From a checkpoint of a small audio-text matching model.
Model: waveform 16khz input, encoder arch crnn, encoder norm batchnorm, encoder activation prelu, encoder depths [1, 2, 1], encoder widths [128, 128, 128], encoder rnn lstm, fusion encoder layers 6, fusion encoder norm layernorm_no_bias.
Training: muon at rate 0.002, 2800 steps, batches of 64.
Rows from block 2 of the fusion encoder of a small audio-text matching model, named by matrix and row number. Rows with one number belong to one neuron. Each number is 500 + 25 x the weight over its row's rms, rounded and kept within 0 to 999. All counts start at 0. Numbers have three digits each. After the name is the row's rms in percent of the matrix's.
Before each neuron's rows are labels from the 100 texts, of 14976, where the neuron reaches its highest value: "tokens" is the input token at the peak. Only what is clearly more common there than usual is listed. The data: drum patterns on synthesised drum kits.
# fc1: MLP up (fusion_encoder.blocks.2.mlp.fc1.weight, 384x192), inputs 0-95
# fc2: MLP down (fusion_encoder.blocks.2.mlp.fc2.weight, 192x384, transposed), outputs 0-95

tokens: "-"; "the"; "rimshot"; "noise"
fc1.248 123:489503489518471518514527504458495455485515568464456542488492477484493514527459517511487512477505527476458515470537534514490479499532496486484494508500495474481475513523508470476525521538492539534480510515497477504466447477482487450473448499485458511523488502468510477515467518501508520514
fc2.248 121:497513498498491481547481457492441492510469477461480507555497545499521516506506477521489518531519528512548460522478490501498490546467496473533471494494502493467468525487513508478494530510527509500509515534543526534488553490513469505461524471486525507526511499530463524490504489471509518534

tokens: "at"; "march"; "ride"
fc1.249 080:477497487516502497489495491503521559507504512482508485524457514499485509506548506479533500477479468490525461548468516472469508500545502490531488489480445481492492503516513482539520516512513513506509468553439515497516514543427513486486456502501467500490488509462476505476485512461511508506
fc2.249 084:491509507500497490513494507504494500494538498512490526527499496518523502464479426489496494524526515504518502472525530518502482469483487509521512467517534482530471483499462537496526482520545484499483464505494493482494509475486463533483514450496500481539459505539555514532510464541483486509

tokens: "clipped"; "at"; "dembow"; "bossa"
fc1.21 096:530467484478516483452470455487479542522505510475465540506480496507512536501506533508540423525505508511518468499497434522486499497482482472511490480525518481513450500483478500544491514486537507485511502528487509490541462529468524491528516524511519505488492513502506504512515499462555513534
fc2.21 100:472517512493511507465510464464457515455503516469494481490500545537491506519502495444516534492512494530502493504526513478539474537490495458492486513494470484467504516510530488478503525526448533518516498472473484483452460508520510506448467516456459454514515492517464492515521484525524539473

tokens: "white"; "in"; "<end>"
fc1.211 107:536471495503486529473497463471509505488507544497500474442491485481493471493504529496474530508455525476529523459497440487540519529496548487515555460510492487516494548487507499483486483492464526498488526484489519470540503496543493521464469496464508468537528499482507536551535505452472506484
fc2.211 109:517492449489521472551520473508536531488480503500451491523505510533477512533470492515486507492489533528464501519485531488462505549505507537484459498442516506496503474491504472455492505455538486514515476505477501450491506519475443451539476497491507491490506481501506457491512526506514525488

tokens: "at"; "in"; "clipped"; "drop"
fc1.295 078:465506566454537500521491500518522480497516517514545495536511522502492476524476484495505549477490494506485492463517537498486469483540469529514480507508478480547520518544478477493456507501465528514525543494498494506496508534499501498493513496535539505436523499461519493524418485475492531488
fc2.295 078:466493471486475499504508510552491544491516478487486520508482470533441500475510482545494538547510455465485513482495499508496517516521508481496538541505499521520515481491511573478507481476522479468471465512481519484507491530519522532496490537492480456506453497561484504572562475503512484483

tokens: "-"; "low"; "hat"; "tom"
fc1.63 099:463491473506482509512498480463509473507506478533513523503501515487481470497520501541522527486501490470464502510527486538507504499544459553489504461516497520460507493475454518482501479521485514507486462510517531523471454501521498465475511492495504518512526521526534492538444546494481521495
fc2.63 103:513504499491530467508505456503492517499460507505418505508523488515493482503506482498503478487476481496550486516474499467466510505440515473518482503490541478522498481494528491499474576469444491470493526493529514496548534522536543512483506470495485483538478500474542499489550490491484457500

tokens: "muffled"; "rimshot"
fc1.352 109:481504521474457518438520481487485512500484482469494491498518518498446484481492440505437515537491480490531474490476509464524485526557516497558459507499513466507499487486475499508527493478534507497472504468459508524506515533480475515473498538490482470514480525478499496478497503503481478496
fc2.352 103:519489500516510497556473558526463470497456525520446540522472522512489535463537512460492478481477494498478526488508532498538494477446492537528552513503489521510491506455504525496474545520505483470465496511480472497487515500514473482522501473527513504483481498544515528471499505508514501528

tokens: "bpm"; "at"
fc1.192 067:487506474489532496509437536483537582506511542495460501526488509519479498516453522509499500491483444483517503514480485505487506541528513462492493485483474512523519479521456501530462516504509540523481516476511531545501496496494495481490504535479532529505534466467486490494516512543503459478
fc2.192 071:482529519488505471488472487525470493523526496521509522508516513497537490489530477517513542515493468519483503528525508442506517482535503572521513495502495535530519495532524541474533538489455485549510566452505486517491447511545495486522521477503507463477484521444484475535504521528482482499

tokens: "drop"; "at"; "clipped"; "shuffle"
fc1.68 082:503494506493538556495498521526483495567526484499534522477499450506446501471506498529472487527476541484498498464532488459487541542497511476503546497504478499502507506506508503546499502486515504486529505521491521499509511548504550502516509461458499494507490526516489498523482490478477518485
fc2.68 077:544498486509534499542460545544545530479505476496492523526508453475520509486480553460505499480507465456503491459464512539473521521498501506500508510494461494521502528497467482489544495481483494560514512508491469516438473518544509498471514511493446514519502519529505464531482544500509469420

tokens: "drop"; "in"
fc1.193 112:518566481486506466527520496549518497460493488493519462487472488475506492550454541548494510484491552521495450535544534493490496484554491476469498497427508541497479469532508475478522511523484515541491494510491500528470524481479500522488497470511518492550487511484505480506487496511500501468
fc2.193 115:521486472505486498492473544487519495492523525469450502547505527516517517480508494501520484556501506485491513478495479483483480527478465529541478493522477488490480512484531490495515467516519512476511477497479488477544422487517461508501497518495495477496548467449485533472499506511522550488

tokens: "at"; "five"; "90"
fc1.81 101:510477479483545493509506505531496527485526499479484519502515531556511522467535494523527512473511488509507489499551474498557487497513506521490542535532492470542494495500518502565505444496503516484515432492471470543501491513494520531503467501517489515504505508501522535520565491527439506479
fc2.81 092:466495480488486529482492436451526469461507535509420489516500536486541521482462503492506517514522454518487498484484521484456495493477484503525499486495494505485498462537529530497504504502504476542482490483503484437498468536491524535503503528497533499463511491517502451542506489492477486507

tokens: "clipped"; "thin"
fc1.142 081:500477532486540515455543482460496519520507484536511509495481502428479530486518487532492504521517533493503494547481512514514480505502455483510548535533535469532493521513500505506463513475480492467507497544516532499490448510481495485544491535515542488558532522491525497536495465534472510442
fc2.142 086:486471531517525523458447486479519514502484509529527472545479489481493492498506546476509535520468489525480523494483526479509517480536488482478515462531484516450478474484502487508515512536491500495519529530514481481521517450526474526472522486479485512470493517473525528486531510425524462528

tokens: "bpm"
fc1.154 105:534472515522480543473502514516490493533507439480498495491519528510486483474515470537498504491508481490512489456479483505510480489543524518528492548494515503552481489482467478502553515554456459498524552418486508507473519513496476530502507484509489522492507436476508529491497498505511474528
fc2.154 104:491482506541495482500530513469468521493470532544569495492484493495499478506501503482528470496546517497464524519495509510503503526526522482513510454488542510464529450505512484439518524485549482507456471502526505493524474505483521479506486541502500465481501469547502508523470475463484505527

tokens: "clipped"; "quiet"
fc1.50 107:447511500497491524477523499525530477527508526490523520555510475531509509505508518504496500510522528479467461546519521474500477483440457546497463489485507544542503494466513489500483516531515526442494447497477491517468493456469477507480525485468507491524493501498457507489495505488474481492
fc2.50 125:509469502505517460485509480480513526511495502485464489458480502468503517531506507477496495502534482479485501488484465504496528512492555481528484565476519552527458472506513517482509500491456511526494541515501522486516499570493505537493450464480503509452517507526530520503490522494524500455

tokens: "bpm"
fc1.40 098:526539503451456508478502510511498488518484489490505509498514517556539466520503555460478504494532565499505469537487496462566534497494469504497489522508500457467512484533477542501469497540470504501544487531466438509475509490502531494512470499520472490500438474500495514500472462470501476509
fc2.40 090:469536460518526504511515544487511484523536466492476509490506471459471548514527470501507467469477485503530485547517474509487500525512506453498498492519549513477482482490528512509479494484504490487504460504540493525516533516465527503511450521476525482523503509480524516536523525549547515504

tokens: "one"; "clipped"; "at"; "drop"
fc1.186 108:504474497503511541527496485483510517490485479449530502543476467537496519527442521503498485511562504456503516455464516517509464452486507528437499496522508484486499482526474476540523543515513531491527493522454471477489496490499494538464508466464523485515536483538506502507504493485520490514
fc2.186 109:516465492493481487499510530508500523518507490516490519483535522488501498485543531511522471450468521529471537513498515532472524499521511534534521549455478519474525539446457537490527506506474453474487505493460504501485473477460528507517482496521497496489515494483519506485491459475503454511

tokens: "bpm"; "at"
fc1.182 089:496498493517469468509497508498497517539506515483506473504445488498507524489510501503468512495487462484468505518522511501481488497503532489536495456455532488489489463540452525554442516490494508527488510495523516554524495517462556486478491499504440513446499499544466487521529451499506507508
fc2.182 094:459475481502509547478467509493504494514511477518504499521494488441490529540523528483484463508522518532487487529468542490552514500491506551527488493524498486519474502496485477521475498477542439506515498496464493490502467516492459507436510517476509457506500495497461506472502487499524471504

tokens: "at"; "kick"; "muffled"
fc1.175 120:510492456511496501503476508494517513478471497483495501552481525530520533502518565485474469513513500528515499462499507589559514495484491492434450537501470454513475494498533500526513485487538462478516499528522481504478481472470494544509507479512453474519554496524490532504515556537446520489
fc2.175 117:515523504498507468481482502469453482515488505566525502476533490527508469479477496477513525520508499511500495500534514486469492518487484503502508486500512492521529543494508506521475529496548503534460494510495467514495507475543476514492439466487534491464501517478471510513470461429470459520

tokens: "bpm"
fc1.170 117:522532477534504476507468514494518488500473480513521455428489526517494512525498465465450510512511500496538513490524513458490501522532524535501461523498472452483482507477501518538534510486478473455549503461519530463517505460533532522486526477502531511518513484492498491470505526456495468481
fc2.170 121:498489514489481530458540490488510431513505491531484530535509541487491474507503526473521506481531535478463496554484502523484501416479501458511484476487507543518503483512550500475483524520479489486520482493549476534538501439507466476498495501533453523488493482499513487508570526510517514537

tokens: "clipped"; "bpm"
fc1.11 086:477503538491496489537444514505486525454477476506533510527468465499457532482489499486483498487489516497489557543483492488458547490491455452507516502483522475520483507526516522512533506476542520514471456528533509487536494472476511506539529485473515494534518492520508444510488494514493530494
fc2.11 082:511546486498502482479503490492494536470504524512487497521497543538521471539499500443502451490490510511517496513504501489508485488498478507490494497575458539484484537497528487540513479474483514523456484446472506503450476502533502531518553529509487512481491457481478460522509473504496503454

tokens: "white"; "<end>"; "quiet"
fc1.354 087:483526504473529506496510464483521538546515496437508466522483477483482505493516487498532512463521486504494485514495517526457469536491492530501496486517500531535512562531560529525500470553526526541513469511470479493502494496524511499471443458495519499521475498504494479497498466499452561499
fc2.354 102:501450524530484491505481527535509494542455470537510496465515497528505486537527486524438517499496515545502508480492456450515506474502514459525491517468477466488486475476471457535526490466495514461524525512527468513508511564505492518481541502514488515481520513500484531496509539491554491492

tokens: "one"; "clipped"; "at"; "drop"
fc1.275 130:523489463511489473484497539499501543486504481484479514514532497532469549454483523511555493485480499505505454521501535523479495449521495523506525506443474497512479500489459549447527486498505499459517511479487465507498494526500480513498485448487530517516506489488525520537489463507535496470
fc2.275 125:514481516487490531489527452483499533519501510455517494521461472466470484538557486504511475509490536526493489489545479468500518457510448501514550499520514488471518445458504458503514515526482530482509547477480543514466518499491497524505508521511530502481552467482500480473476517493484503489

tokens: "clipped"; "in"
fc1.155 097:523523532475496438525545457505499537500518461491481528518537504509566485500461476471483498484522502460497497472502458537461526482489463551511491475518494498520523485486450481528534531475542519490523493512485553520527505496522505506502484530493536521454482492485526541494475504509491522518
fc2.155 103:480459478535502550457476498469506501488492514482502449480464561503460524514510531500526567470496491546435498476490474509505490518494541473468517510478533516464518476520501499509508522513458482512499503467498488475468476510474476527533476539510520447505478486501474505551523516499493511498

tokens: "clipped"; "kick"; "half"
fc1.26 073:474532503514536488540484511456513509505491516495556549490493498507519495486503499497507514527462490504559446472497516478540456482487475516520487481481500534523490507503488515496493506496524478539514489506503520499470545489510526511498494455498505514490457492505521515520503474511506514472
fc2.26 077:514501515468453506521494517541503483515497506457519485485520451543500502517527489531473481516491476481458563511535490489504465558536483524535546474538487450504550491502484512486504526488516489483494520493506486490506531513496485479473510587520486477519536511519503467491463498488493513509

tokens: "one"; "drop"
fc1.42 132:501503488497491530479492498463469489484506504493493469513492503480453517489445462490475541490491518528509480523552510484496500498495484503515503515522498557531511473495490509542472467510486504464531501514517464488473455557479506458495487438519537482507527513485526469494525494520493491513
fc2.42 122:487474486458482472474508476468493495511519491500487515497472498479541544481488517473514518463503488517485465450545450539501497512535497500542532507485519469497531504474507540528534480495486478553485490512505525544527516489484439485491491488484490449494513491500497520506454477495531486464

tokens: "at"; "hits"
fc1.353 119:481463512518504504540491496493510535459479477470498522527492501517474491494486497510508501499480527512479495496486432498499467488481464523500506512505504523483514574551560522517538523489524469481447457541487515514523516507489532447481469520552470500470536481503474507509526470504516477495
fc2.353 117:510541470548502486460512477476476541524537527522496504492506464517492547434508481485463467496519501506509519506547533508490488502527500471513477507494483491507487500464474481490495449515503480503482527476465549472512541505507499490469506493526493495524455513434504484480483508511486501475

tokens: "at"
fc1.135 087:516486544527472467511491497541486518525487533550499537459455496507487495512497499490552523481478509540488454491541514514508496499460456468490506545504515538528512500482504482494472545484481532490477525463546540526497435500446453482474485504517522490450544491541483485495529509562478472504
fc2.135 097:486491497516523489523466505490545507524513445511493524464471461477536490475470439531477487454464498490528510473518493480496524509530517496494498514494502492506485509500526550534483449510502489474488537497480541531533509493507547505472497513517468495522505536490506497519472530533486511502